config.yaml
model: "image classifier"
crop_scale_min: 1
norm: "batchnorm"
activation: "silu"
kernel_size: 3
avg_pool_shortcut: false
mixing: "cutmix"
optimizer: "adamw"
beta2: 0.999
steps: 17800
lr_schedule: "cosine"
weight_decay: 0.2
Rows from block 5 of a small image classifier, named by matrix and row number. Rows with one number belong to one channel. Each number is 128 + 24 x the weight over its row's rms, rounded and kept within 0 to 255. All counts start at 0. Numbers have three digits each.
After each channel's rows are labels from the 100 images, of 14976, where the channel reaches its highest value: "top examples" is what is common among them. Only what is clearly more common there than usual is listed. The data: seven-segment displays showing three digits.
# convs0: first 3x3 conv (model.blocks.5.convs.0.weight, 208x208x3x3, each kernel summed), inputs 0-103
# convs1: second 3x3 conv (model.blocks.5.convs.1.weight, 208x208x3x3, transposed, each kernel summed), outputs 0-103

convs0.167:116109120089144166124130111154132112150114121136112121141108135147125110116138119139115165103129141139107139093114117138105106118135165113121112146117097079132126096084116096082144169111104088150151108075089161119125098134115174127101105140063109135105090102131065136104097121114136123098123116129117081113093099
convs1.167:128119099127147119127066135124118103106150112116134110115120120109143152146089064153141116158135118151159090129130095147091188162128111114131136129112162115122127145158124154110130127111138150116125201145148162146147117091121129146166139112149118107094143143127123141144153093114113124156091129136160143093126162
top examples: the digit 2; first digit: 2

convs0.104:111112143086134091142130122142139118103148141125123129116144149114131129130154109177128141150126154062145085118087123118092108141138124123057090170129117115125142112140137115152123136131129121136106079127101149136137127099118093097122118139127112130108108126125121131135126159110117121113111176157086138090085101
convs1.104:129096146108135117039149112140140155139141143099106126107099135108123108134149169116140139169143118108096151138120123087082134155125108123074119161137129051100135018139134143139125130139130139138158084109138104142151136132133143112117134169134128144130107163112135142142126132117153132168099106138140135110129135
top examples: the digit 7; first digit: 7

convs0.28:134108085130101118115148127114072132100131133141080068128116094116122132130141142096114134150141149124119141102092136089137185140132131118072135148136096067118138093138136094168148051088124122160130102139112117145138123146128060100122128143137140142133120141120184095142142115096123153114097153137138126093121132
convs1.28:116080124131120132112118144127112173114117134116127108147137124125123144136148112107128085094112095101107088159097129130103134109109109126086087103112104106131163068130133120112127096103123117087098154188097117096135113124144083125116111138152111150101120129117094157117102127092125145113101117099115162140117101
top examples: the digit 9; first digit: 9

convs0.140:121113082149158114120149096104102114163111127122099105122111120112079067155098113164088142155102154153100139090125152129131165146134110087086166127152091110112099144116108128107123117128119144154194103153122130132111141143113113082125107096135114134128143156130145062128138125106102157102129144128101126080129110
convs1.140:159148131109086141121081176150124165102128103110135148128146117130172120124135113122171126104157109074144091188109135108056122104129130169115128095084141111140160098116134126128136147162165131120091165171082153125147127113156137152122156115135121142138120138143063170143135154077134076139091120143159159129155142
top examples: dark on pale

convs0.41:147139136096142096084143084124108106158112140131091134180117148126138101146134154156139164134150157109085126105090154097135178127136143123155135151109100122117123102144152084135106128092146117162122108110108101152116124178097101123126184119134123158105134104130139121132124137122184089108164138128128124124092134
convs1.41:105108113129132118126112087118102119129115095154071101071086068107112152108121146157123094127109093148129135104125088157129077106137140078124127135093071143126119151101063152097103140116107113105111141134120142127105091150132121152136133125126130102118097151105134134128112105099109110138102071092141134085143145
top examples: first digit: 9; first digit: 3; first digit: 5

convs0.64:158113120099142157117126109142123137143106103159110126111086098134132153114171161137139122146116158151125135100124112139133176112139146126088108125133109072130093098105127084125155194129168116167130092117122133153132157122155098121146114090114136129104117140134158140141133150078129145143123141114151133076076110
convs1.64:144113106121103122139127132134107124117126100086050133167101127117152120112120129113107115100147143108123108136114116140113101159104112098106091141103119071132142081119118141118112104109084082108128080167089152098157111099145140145126148145135124106116138115117101121077086124113155127125110081088102169144127137
top examples: the digit 1; first digit: 1

convs0.16:173151173134120131134110114089127132131122128125127186127137145137141123117112148143120135116155141096074117153139140057067122090105141114103163128084148123124108099167158140089118149148159139126131138132171105095079135175104109141131098159136127148113111157125119087147140117106122113149086134139085126144133123
convs1.16:094091113107132086118129097099107107140105112088130121120122107097109153106125137128103139120104131124129148098141096115150118127121106075128103119170118132126111116111089105129115131098124109079087137111121086121115097136121123134081131125119065112128139081129127117101118099112145186098125077091120113118142150
top examples: second digit: 4

convs0.15:133136142107139133104137181091145145093125097134135164135158113143105105117094161140137124145125120162164162160092109092134114052127115117130131102117135090110126105139152110164130130111142132116165100102121126101169116154122134161135132162127114131073148105116099106146128119097149124161142173178117135122093124
convs1.15:138127071157122126091133110111096130137163116151126121133092124131139134162131100123102136133126131160136090132156117135120162202112122127159143132154150119148135139145068139131092118119076172119158140165133121173165124121143113114111133103120141116171103120131143135096123113141134148113104081081149138121165104
top examples: the digit 0; first digit: 0; first digit: 4

convs0.92:135121093143135096110131082133124107133124122118105071135110134105103085140111116140088120150106134096056153113103144110086159167135094099097136142136111080128100103139137128085119103102124103166171101149099118167124119127119102099136126100133124144155141134155167092126131155097118133109119135125116113096116125
convs1.92:117138156065104173127113149128155158102103106100133150156120139119153112141137117120132139099137090112158096158088119130057093099139136134108099099096138139152139116134150131136118144116151141136052152157142148120121145090148131128149151118167111129122120140137106164131114130113150103138065129137139157124126119
top examples: the digit 9; first digit: 9

convs0.84:075106099119181110120151154138140139136141158111143091139126169131147154118119147127158159140158114153180121137111104108122115067109146144098137120152146123144142118137126085188130115053106115106143124115159115128146122118036177137128170132117097140062144128111107151152123109106113104146149158161130128128099140
convs1.84:183146138142063145137106116114114126123114074147106142134109118150104092138117127128135122118103179176118142110143100140129143168130064120174144141138103117092108142145100157092110156135104148166154123133095107147106129128158095119092124123140117133175096096096102136123132121113103111138121092098142136129165174
top examples: the digit 2; first digit: 2

convs0.165:135124079116113135151132097096127167111158119123122091109123120144125098114140131095150118129119156106062112123097118099078093148149126153059143157061154092111137123165129137141099119176138115133136094110131121117126149127145119131109124130141167113156110115087108122133164123109101100153124139150103130109107096
convs1.165:063130131104089145211142123144122078142100121130092119130126121118104120116125159088084113126157126083128116112144122137111149151116124124117138124138139159113110128097135129114156103089099109104108167087133148117139096156144116120141123113107125127116109102131180117132057143126132160108149123104122085148174128
top examples: first digit: 0

convs0.22:135098118106134213085120166137149133114144124131116144102133123148131149110134155134139120109124141132172127123105143121092090124108148110096116157111128110122127103110152078098133149121109086143139081103092148133145143132123111155142129118069128158113126090122098144116099159091140082168120156165120119119071093
convs1.22:143136113146157100122145094104103120119098120160123140119100128099110099131125151097084102129122138162106187124142124131167188170136131119171133143147136130112125126119135110122108091113095164131134134115150109116101138093112128164101130125105106083127125147110151144117103118124112127109131109083125123092125121
top examples: the digit 1; first digit: 1; first digit: 4

convs0.160:147123094145155119089117130128117116123140147134128078131109138115101095135183110100118112124099143122133088144129128087059095145137114128084140139114113077100120139129109113088093126091115096117097070144113089111133173148123125098141110125129120144143106128152120106126143144093106083107163141124125128168145109
convs1.160:122132125085102150105121123098142124156157116152132137131107119060140133100124149143141179160127114192143152086147093122148096122143141144127122119154128125153122156122105119122123134112146120133124063087121134120140130106124150169082141094095146109127120122085137146109120128151137135113102112105138137088109128
top examples: the digit 1; first digit: 1

convs0.137:118098094135154121127160105098125112134146151117117136111115112104113098175096101146105140138116127117064185118135129132155124150104110103112166130183121113114098129148097108100130144102132155144137128162122123125115141137096140106160135104143101126128132153116163085117137122111099178106167178142114131122130144
convs1.137:106125122091087126143126154146119119121131126130106116160129134122143137117137135123158140134139105092134066155081131101048116092142132137108111099030144097129137074127148103143156100145117103122146140145128166129152130103153110103157125142118124129124132113132070152128129127101120026112108135123093144133100154
top examples: first digit: 8; first digit: 2

convs0.135:115124122139168108083148122132145164144143117104143124128129112155158159159056124095140091121077190103139112156085101130124148162131127130129155121145122098165156091140094090115104142113119135124111102136102151127138143151075124142135139106112095118132128148126125145135128148139144114139102163158099133114100100
convs1.135:117068104135104131135122119170100156100101085085123121103136120114086137095112140105115076107109109113136151121102119098119127075129112119129094118093106087105106121119127137109124106112140081132090106119120121119094120145105077127095118118110118102071144137103121137145135138059118127118117112138106144130114115
top examples: first digit: 5

convs0.82:118129146127166174097103140142127154119075142115165123127112145145151204134157119132130157143127162141140128140086147175150198115122178126133145114131141140162119093133153103140167132094149101115158091105099165113129107131136134171122151147117130139110156102108119158162090157163152162162126138179135106099095102
convs1.82:135103105128133095138120077090110126136119095099114120086103118099076093107132137119094121129105124143145118101121103078119107126117120105137104081120119113082084102144116122119093119083101113083123114114113104092137137119118079098083105111103096110111114146094080097094121099098115107095083127121118128113123131
top examples: the digit 3; first digit: 3

convs0.42:136152125123106162130091099123091069142097090090109136109110137070101071125107122145126123120100104118111123104107125107104104059135120145114094125133108117104087137097118068087116142143114120117131137123118116139100138114145084141117122119108117089088094171117130086110125133093118111137101064108090131147127124
convs1.42:091114103145142117123124121111145128128123139136133072130119143134103092119084138108115168131133097149111184088126127087125149138126077095151112111140119126118108143085150110133072144124152094141133127154134111114089106125083154147121114122135090177121107088119130083113144135110121137134112121138123134114119154
top examples: first digit: 1; first digit: 4

convs0.4:117108091103102128147127094120110113125114116122115097116123136122122112128086088123150154089116124129105101106102175094129170119125141118129157112124133116136123169108128078127123069058131165120147133160105113085101141146117138114123113116152101122109091179139162103137177128132147103075079133112103140127122114
convs1.4:128110134130096146163086141158123098105163133099121092116153100093144119104150079111104114131124124097130115132109101149095122087125102118068113121130151180129120046065136125136116124124146092075102146114150131075124085146144096144148146139114138148140130085170090148148107123110098127121087100126155116091126171
top examples: the digit 2; second digit: 2; third digit: 2

convs0.138:088128074100089116159111074103100118125121122128103083115092137099133101124120119120125126141143151125062138106093108089088143137142093113088141126101137112119127109120105118101104042061125126146121124153126134148139120131115111095139125098149146115125134129114135070137165109128132079083135118096131143130138148
convs1.138:132093107108138176117103148158118141088139132144153122140133150142133151139164116080109155126147107130133105159140127161136106084117119133092115120145159120160126116064160134137126133142164126121096164158116110114157135146154124094135132133138122121130174117196111180129119136146140146113120132128146153150119112
top examples: dark on pale

convs0.72:131085086116154099143095131100108138144128109127109056121100103172109112136116090164165087141120150092142093139133109105113135159134066114132129134094076095100144096115117102116122156134103134110127090128096118132114142130099086128137119133134116094154155129120081131146143114122119104111132143142084124125152140
convs1.72:141108126120091112129108112119164099085129129094133111110129118127144125092142112127100131086114139148174161118166128115131102113095086115139111127139132145123137143111102133163110117101123076097118120127140160101147077136154147147125101130117113141123117083100132153072120125095104141135107088115108119134149107
top examples: the digit 8; first digit: 8; first digit: 6

convs0.55:125149144120064107125106100122102134119140096095104141103137111143113036092131113141120170099109141074099107147134168086128159162149081153105139126105107115047135103110120113103091101140119143156137074126151121138104130131144076114105095143086146144126103144127105116081111163123124107114095129128128125132137124
convs1.55:143125186130164126105105143134160142108068144125091121174094152159158151171134137127063163092177115133130158145177131141145138096084127135120095078119121165156159145144138155162141156147163175140149154101110128103131141139146176122129115178132112157139096146138126135108094121132173148136121136151152115148099139
top examples: third digit: 2

convs0.94:171116148115129130137148125085113092112127117112102166107128120152107085162097139188123126127114126136117108167148126094095103045140105104117130134093137120091116120157141108126124136187166153144122120151161104126170169150124138157153137153151129141084101136122122056155140129095106110167089155183094124161148118
convs1.94:087105111130138099116105098115108121138093106122123099134120123116121136107099127079116155131098107123088139111108102106130165127109098074153088115131109133110100107083102109108102140111125118100125150143127096115059095139101116090093110089129060140140119067127135107113127118111132134087099087105109140099135135
top examples: the digit 4; second digit: 4; second digit: 7; first digit: 4

convs0.115:135137120126113136112108102114123152105138093138127093117107141127109092110122111104149128119107145075033090127115117089096133134100103128110149110089130085091161129151152133068088140150113138133126127126126085131099126151095072147114142104116161129137138118134132092169149117132110121128127072101077142122130108
convs1.115:117075101111125140142155094119115078121148146104108123099134114077124134113135146114093098151135139102129158100159117151138133170132119137092124134134112140122082112076118096104100114115097105119095144110133110106147125153155130128139111082109106093146128112163141150116103125095091166092125111118122117134124132
top examples: the digit 0; third digit: 0

convs0.205:131118109118151110134162128138110115178106153143088101153122140156089105169136187156095150090101119153112134140116165132159158125104145135108107113120112128104108128119153118170127136132110159118121114152117138109080169116124161117115128162135118124129172166102116146091133122126106144141138183155113104141070143
convs1.205:118118129109070083128097137129117102123109098160072101118120099129114137102133091098142118095079125132146136104131106113142104093099111082145100120094102127098112165105086135127119113108118114108113145091120141111121079111142126121123130130125090090117086104088105134116121103093088125135109108066138141111122128
top examples: first digit: 8; first digit: 6

convs0.134:116136125082118107123174096119155096155110144106138110125094157126132124111131200162112163127124150105096142120132119154128148129135142118102121152112112108134098093114148108103084160109102095185138127091124122159152154100132136115147139100099145127115159122081110147096139133115177136086186138132146104144048168
convs1.134:130109117167116119150077166140120147066127111171178131120160102136146153117105138099148104123169108097135137149116105137127116141105112107143134123121131119147146129106089113132128138117131149143127124154129177149123090131133097116138156109158105138136159146141155143146111126113046128143062103144135137137160162
top examples: the digit 8; first digit: 8

convs0.89:089067123095133168104134104166175117151141115122137135071114126141143157093149191136120135123126143157173116118087144120081104073126140126103117111128133073137108109073152076124101163124139121131141095082132112160120159130130139143096115122111130138107154099119105131141132129110151103133155151133124141121119096
convs1.89:107129139170134136144121146130092151093091114099166127116128133166091104157089091156115127141111161182135162096108083135129144189117063083161169138113125159121128108160121154152107126127128134107169165134136081125110090125112096117115111124130107143140148111119101120135143127136112137150144151133141128137162127
top examples: the digit 4; first digit: 4

convs0.128:152143149135097113109139117128099120121109122126066146158136134099135063108103162155136157096101130143101120123123150145115175141100184159125144121069120127092124111127155132124151135116127145142116114117100100106114129110092118122124138113106157145115097136089151081093106123118145105143113100099139129112043141
convs1.128:124088139100120107148108119120092106122116091118093111110111116124133133099125109144139114121112130143139127116100129081182104111134134114151109125152091175140136087132139102133134127099118079139114122118120150098139114119112162171067144122111118100101107101117105146148122092097119112098087102090102094067125120
top examples: first digit: 1

convs0.14:127173158131105102121131122152075173104111094103109148167134124154118117097130129152143157149141126164115120141104103122111079029133149116088120110075135132132161148160142114142129098142144113106156117133117105111091154147127093141105111153116119124048126141106073131127147161111149077139131104142111138116115093
convs1.14:169107113113100115143097096110132112158136113119120114114113114124121123099119156143101111138111170138129112098175161103152129174108121107106196140129108161119105099127101103133118119141108104101155135090120094129137101161108128143094135126096143139184112126171128096120131086135116112144142087115139090095149149
top examples: first digit: 1

convs0.164:101104128111129156108116147125150122118118145080151138123117127098128154131159135082056122103108125123153100135098152130100124136133142125082118120075138119137089143076130104140130154130109095126137094110131144083129087123162150133122130126105140155125167104117125153129095150131126123143088137130122110150114071
convs1.164:098123112127144104103138096088130091122097113123130089123119113139094100122098145098122149122113122147132149080108084096150116107128126114165084117151095143112115139085119112124089125101109128131107093119129098119100114104096133139083098118084094117109108132096090090110111079109095125102107113137101102064105139
top examples: first digit: 4; first digit: 0

convs0.96:138132124084069116127108093136145091123092115109106112123102133114112067120126130146100140119123161110092125112138137113067141125145150145104130133068129085090105105120123105152128125114131124161144118127142128142103146110156100133126085134164162134129143123115136108111134151083166086120123125075196140118129154
convs1.96:169072112091117101134103130162115106122151143141160114088092101129103113105148125105135112147157166144123116115111124127166128119122118133105120094096135173129134098139095096111139109156118125128118138078128125116178070104125108179116114113117108116135125077149109149131117109130092114127119125083090060119116131
top examples: first digit: 1

convs0.190:104097099120138130108181147113128084154119173127132100105165109069139149149109171100096133129124121190148120151138151135162165056120141125137108108145143135127120112138084112158151114079098129136109115110109132126153178121092135123163132116076125139051124134121132124114100109118118154104170161085140127145095147
convs1.190:163128161113100159102079130128130129126122120174173127115113117117135084134106104158183113103120157130138110145102137114075095157107097130116168135076115086127138139129129104119124137136176144112136080169115129102123128163115113128118123151155106138130103120130130113152173136098135095141088105151055148132138106
top examples: dark on pale; second digit: 7; second digit: 1

convs0.38:133144135097133142147086106125127082107118124081116174121111136095163157116116092093096139107166153087103119161132115134125129147138160113108137101093105152139144141153133100058132082103120119129141111096098140130155109124093104124099103090109100113127162110125108138110103134128141104076169085111108109126107162
convs1.38:096074146122116174110159110124085068171112147121098140107087133109103061108128177125128142122176132133094170115121136130138134153134123071109140130140085089089106124152113088120110087115110126145131128155125084163136122113132105106100106122127097132133124134084132098136120099128103127076138092118123120129149150
top examples: first digit: 2

convs0.168:108127104120126130095133094146099143145134096147095093125090145146134128119097138150119177132116148136092114113113101133099125025118159125084096130143122109135126123148129076106141156125123110139113105124076121145104160136091122084138122108120122119024133134102120122113171147098154095116169131131147120126088111
convs1.168:167125112173126124178069107112155120068099135116149128151126125122142096116097132113096123098147126160132127107138150094133158164091076113134176115140131112132129150103128092135107141114117095143142164128143113108131083130110125142105150148129104166179136098135129111119099125158099109123090079127098112133168163
top examples: the digit 4; first digit: 4

convs0.149:098122129095155155112082117143151162114075121113149144123102153112124155071143127159127124117098118150123129118130145149117141039120107107145133085125136123119131106104145135116136188109134117113117103078087129117131060127153129136104109121115153147060153076086105114117102152134130138146139080157118119136089114
convs1.149:111083089119124140128165096118097126102155115101094109098104111125129084147084100151105135147150144082142144123091119111071142185113108117075125098125113145122117137109130103094107095102106108131112164172128131136154096110122166096134099078145112130136100160115143104118163115106108128105089134125102141110128167
top examples: first digit: 2

convs0.95:141161109094146106093155124129107124147138161068142108158133191097172162133148105154082184113111132139123106160134138085092156145130157138121125124105144108128149125136126086100101093127123158118110091121121084136165153140092171121137161127121135121133138109113147116123120127147143126127127155112082123156112102
convs1.95:109153111115114132105125118132107124136128102122107118138109108101093116080130145096127155119089156140135144075091136104135142111131097094151089135174083126084122117124101157122099119106105078118144114101128101107114083119127108133100109128104116127122054131101092118071112119079120148117128133109132098094092146
top examples: the digit 1; first digit: 1

convs0.97:134123142122155166093059156173142135090147131154138139132105139095143164118178090140162120076119146136141140132136121132133091150136109105090149172134124129135137115105144099117090131115132138151144085116089118160144090092148119129099118133099123120128129136094134171108140169113138108121127095120118122122081119
convs1.97:139124120090171178118136104115107135137122164099137155134127123130124109086134128093094123161164146111135136099130147126143130144128135127146119129176148146127109160108139125154114088126122054105112113064171124148135103155150128130122128162109109114136094048161122112135121122102134157127124137103103086148143159
top examples: the digit 9; first digit: 9

convs0.98:133084096127162152099104090105126127138116140087126098117089137108093110116179103102084088119116126097151098116103139109096105161100142130082122143117081094103121119147106130122100158126098122138122107124135116114122135165155098101127067132133131136155114118142114138104096139084117140126131107118122156123126116
convs1.98:117106114087113128126134133078102079161123111115107122106125108088096128088107139111097112128118142152121134124147105103145096116140120078144108104139123130120084130098097080111113109070128115132113088098110122120136139101139121166135117115129079113111127117099146080108125088117112162130101112129106115135093124
top examples: the digit 8; first digit: 8; first digit: 6

convs0.112:147114150112135135139152128107124122138135146118122146165137133136152120136120097172128159145130179123089088148137148128127159139127146118073123165101150130137167110179153073125143128107155131143095090121130174138156126170112160146152141138162128151142140129115130111145140131115137150141149152150134132081183146
convs1.112:083079086090141073104113154115127130112133107118150107100128090108103156098108113111136114129120117122144150090111120124141111111130137154126097110105140093140115118072128129147138113145109080122109136085090174088140088093113130151124091121085112126135104098121100168105120095105093109151132128135131078108068144
top examples: the digit 2; first digit: 2; first digit: 1

convs0.133:149140152119178120147138109130140093144105110131104110140112139141149102167119134136118136130145147127150125134098166104123135136150088101096143124177091118106121157143115106100107112129127128175184104156139106138118133178119104140134144169153123157119120146135101131126139148099151116144121147142101146119115115
convs1.133:169139141146078130108108129133112134123175096113125149115134117121139122123162130124143120155111134154148112120151095087108156119101118140133124155073154145127145099158114159113154149141159122148122170115094137133133143107141135153150128089118130110125115090117085146100166120098125102151111112144141117144171185
top examples: first digit: 1

convs0.207:121137110143146120127120105096125153076124125118127093149117129134121100115140088160110139127109130092107110122082135111077123160112118123094127125128138074139120121137136131126105129143141113127148072143089128119104134116138135111127119135140144121157107126156168109125137130096129126141070148163115114106097107
convs1.207:094138127098085129136119125124133108145151124084112124103109103089134093081142147110126099131104096159128153116119127118104101129118140115107137097097120086104131097129097123099140127111127102131079079071160154120137115146146114127155163118135149143099108110124140107119105133139113118140120108145129122129145124
top examples: the digit 8; first digit: 8

convs0.198:116145088137174130116132113094117111129138116117131125134137134129089110146053113181118153093147126119120145096112113108140123129092102103118131118139101119128114147127114127122081137082077148140095124127076125093107137118050132111110151103112114122124153131121123111089154108139151152125147177171116109109112147
convs1.198:147083116145094101174084164113135134108081136147121141110133096121143132149108108109106116119104158137151145122098166071165124106114126126119116101083128123155164154105091125140137121127147120122099154086106156149114100103116111164134127134117139165116092076067140181146098080105109085179079138102126111118143139
top examples: dark on pale; first digit: 4

convs0.30:131123100131108128100108099112103154158087082044081114106101115115122115143101180138102105126104149106114136109117140118095116134136124105057112101119125099122108147151090138121119147147144136148155110143093111124100142126140120094141067131124148122129135160142107117080146126134095138117105141154143126097133111
convs1.30:092133141159105113109115166143101143109091131124066079190098154160156107136129132144081166159147138125113136106126099103104113136114118095143116096103101175144138160090135122131136145113133162088147157141126126134123139140109192084095122131202089134118083152138154121131115125127137120097139154106113118103120143
top examples: first digit: 4

convs0.35:132139168118160164114105132132148109086145141090142145150115143089148121151100064121117157150135135080131141130137171124119130143119109103114164136133121118092140136146148104139090124112143110113127102092093098127154114116089086135139142150124119172093151102103121094085121135136125114131151120132092124167091144
convs1.35:148097146145124169139166117108073086193136123149105114112111102157108098105109200143147113150139150101110149103129145144081088101117140100085134154084108143099138101151112092129139121111078115161104141083135135152112104126142132116142085106115126131105095100119133110156115097097097138105134126114142097122139156
top examples: first digit: 2

convs0.139:157152128116082130122119112117114171105122092108092146165134135148167084151084167161123187132167149165074123156103139079096132093127111135115123138097119120141146123169151104116107102106123157153127135181133075149110158176100112143127134156149125141128108136150114125154146125130181099136147128123110159124153150
convs1.139:084123075126142141126129119102114106140087130112125084131129122100117123115102123080065115156123117141108148112132111129166135154135121085168096120143118151138111140051108128142096128114134121119147100110151106104110096146110136118096151136108103124122120101139149116110078112136118134111074098112136108109132121
top examples: the digit 1; first digit: 1

convs0.60:135118109126135118117114116091113124068118126113090122168151160116078136116134089122135171110112139117101146105100140103135127123131135098132132084115116135108086129146147097111138139113106099130100105118082099108165129121135103119157196139082124127105150120122143092102094117113165116104131140116116106163093131
convs1.60:125106122134094124122146102145111106139120112181057093064106089126117136118150143171107120127101161164101133136125118114092107145120136108122121161051097147112123138154063109103119118131105190122112114138118120162106144114156128121096116113138132079131083176106132130143121135103137079103112143108114148055123162
top examples: first digit: 9

convs0.80:096096110086118132093129117102152133129116131128105116108191113075126106072151149097118130130130121131101123122134097065118117101122170130089154108088156101120134112153120124120110114099108127108084086109157113155190123145127109124124162082121132127114162087125132112136119118107142119093146142082164134152115147
convs1.80:110131091160152124091092133134111138092134117130149113129116109141117147133115122141138135095112115116152121133121134112166138165114113139130129096120106138138145185124106122116158087132117127118135140153065126104085143099133112125122100128125132103140086172094129138088139134100135123125068144136110107133121108
top examples: first digit: 2; first digit: 7

convs0.61:137091133126151116115068093118141166109108148107146118092133124125136145098174042097099087138119130117102103130122131132131115139103148106121139109118119132101158129136127127120127143107147140090131095133144127134105107177170087106078141129150137142136128112132152129124126131115109155134099114093134141126138103
convs1.61:119117099136116104117072114086102067131116094092091087107115128073121121097108097109118130106092119138129139113125087107148085115111118091150088107132124128114078119109104107128113100108115102088134112135085120094118114095149114170156129107137101109123127133108106101100137099112117150127084121119125129136114135
top examples: the digit 8; first digit: 8; first digit: 6

convs0.154:138121124133149116107138119115107134122127134147135079130125089111111168134109097119138123137130181110118101151137101138103178115114132091134164143111109116122120112184119107120160111105136138109125088130106100149112143192096108081127132092112150168096131136141159082173129140134126126114125175122106135085114172
convs1.154:107114110108123128175114101093147130097106123116131109119068108119115153090086111138095096105120121124144153112113126145143131106088114103131127114143121143120112119127155133141118082099117100128121138095111130046127109122105113156141148142089107138131094103124114111118096107124102151139082100129089095105126138
top examples: the digit 0; first digit: 0; first digit: 4; second digit: 0

convs0.177:121118121142166103112121126094118093106136126117116126112156087135123097148131051095098124123142123101095118136126120093103101146114095086139125102132124114092098108154122130118094135097131117110120119117108121108157121129102088116135157116108087139111144124124124068088106113145099121120144157151087102140112121
convs1.177:120081156120097160130177106146112099173109123101126127119078106134081122106145169156137137138135165123122151097139165170059112117108148125072151123053103105106128138149117113121128145132124134136146147081082098136098133119155133104138068165122168138096131112117140116134129138094139149119143118117120100127137126
top examples: first digit: 4

convs0.32:148142108119167144098120079112153140116137130098139134144127157130167134135145099122110142142135133119042098148100146093115130140140151153126098097139144098152131126167141120104117118103140148114100071118152138146175103161161157120126146115159127114125157136126128123131160121124134143165109096103141171132146114
convs1.32:154128127135108080117136118093110094092103108114130101131131088102091115073109116158161128121109135124103154111111102098149101133132157117134103112159117106110072142142129121118093097122103092111124115101110120116090125143123154176103122138101112110127110121106126111104142107108138169150091106112168093109087159
top examples: the digit 2; first digit: 2

convs0.73:117139123154121087135139108129103107119134115118081103113131105117077064159079106143124131146121114098077160099110100103119136137133122085100117156153114091095106111130128116105135095136146121133124105162116130136096136115120087116142109116131115115128135150138143063122128148079089137128122144119090140091130104
convs1.73:118110144115105158115144134162120172125115117141123135147133133145145133119149147115159126111139099095115109148111158121053097120134110137110145105078118072148129114124146138135117108145141126126094188158121122134150171127155123133120151129165156159120157144109123153140124163108154087147095134135135183151119135
top examples: dark on pale; first digit: 3; first digit: 7; first digit: 2

convs0.185:110094165124162146163094119096142126094139136099140161108126140124143135135102052111105131137120125069121110139124148119115088146123084084080144123152154146117136120148127090144121117129131133113125109130103106119129093152090093108126147156107106139091181104098103092104120132111100145135157139162094137170134128
convs1.185:107102133093131181158181116125114108190109138129108145114136147136093126088109203145115123159137147129087167098161157138112117137126154095072140137100115110104119111154134117112129096119076107137123133088129129142093157091135117114160108092110134137129086080141130117145101116104149151113153136116177130138108127
top examples: the digit 7; first digit: 7; first digit: 4

convs0.174:151101138122149136091125124100127143096099139099138150131144150149130115089138110140105133168133131131116098115122153117132154118126143144120134098126133119132114127134115139170121108121168119081129081123170100107143147144155135118120158139171141150111166111145181112180150108101142152157125111119169156130157103
convs1.174:142115109133075109110121117113111107098089115079109121117122119089115129115117124137123132081108144110133129100100087083129097138088134104144102092136109127120103091134104097088112104090098090121119100106078106108113103091126128147117124117113081131095099107106122105089130095101119135126094103134092089121102134
top examples: the digit 7; first digit: 7

convs0.170:122111067133114100109123091125106115141125123133090062131136104104122110128142140093099132136130136112103115107113147090106135136118086128132139095098118117120127115129078106118121080091118124141129110121099095142154117127092103085156155113110118151118098125115139116116143117133132096070111132119128099123129127
convs1.170:121104094140158155129122114118109165135126138105078090121148100120145134192124153156145110084117136096102095142061092124111102123085105075156079137094108169112143097160120115126135073073133106143123171156129115119106124147116136140177113125136101149064089134128126135104111109130152105131108125100134144107141157
top examples: the digit 9; first digit: 9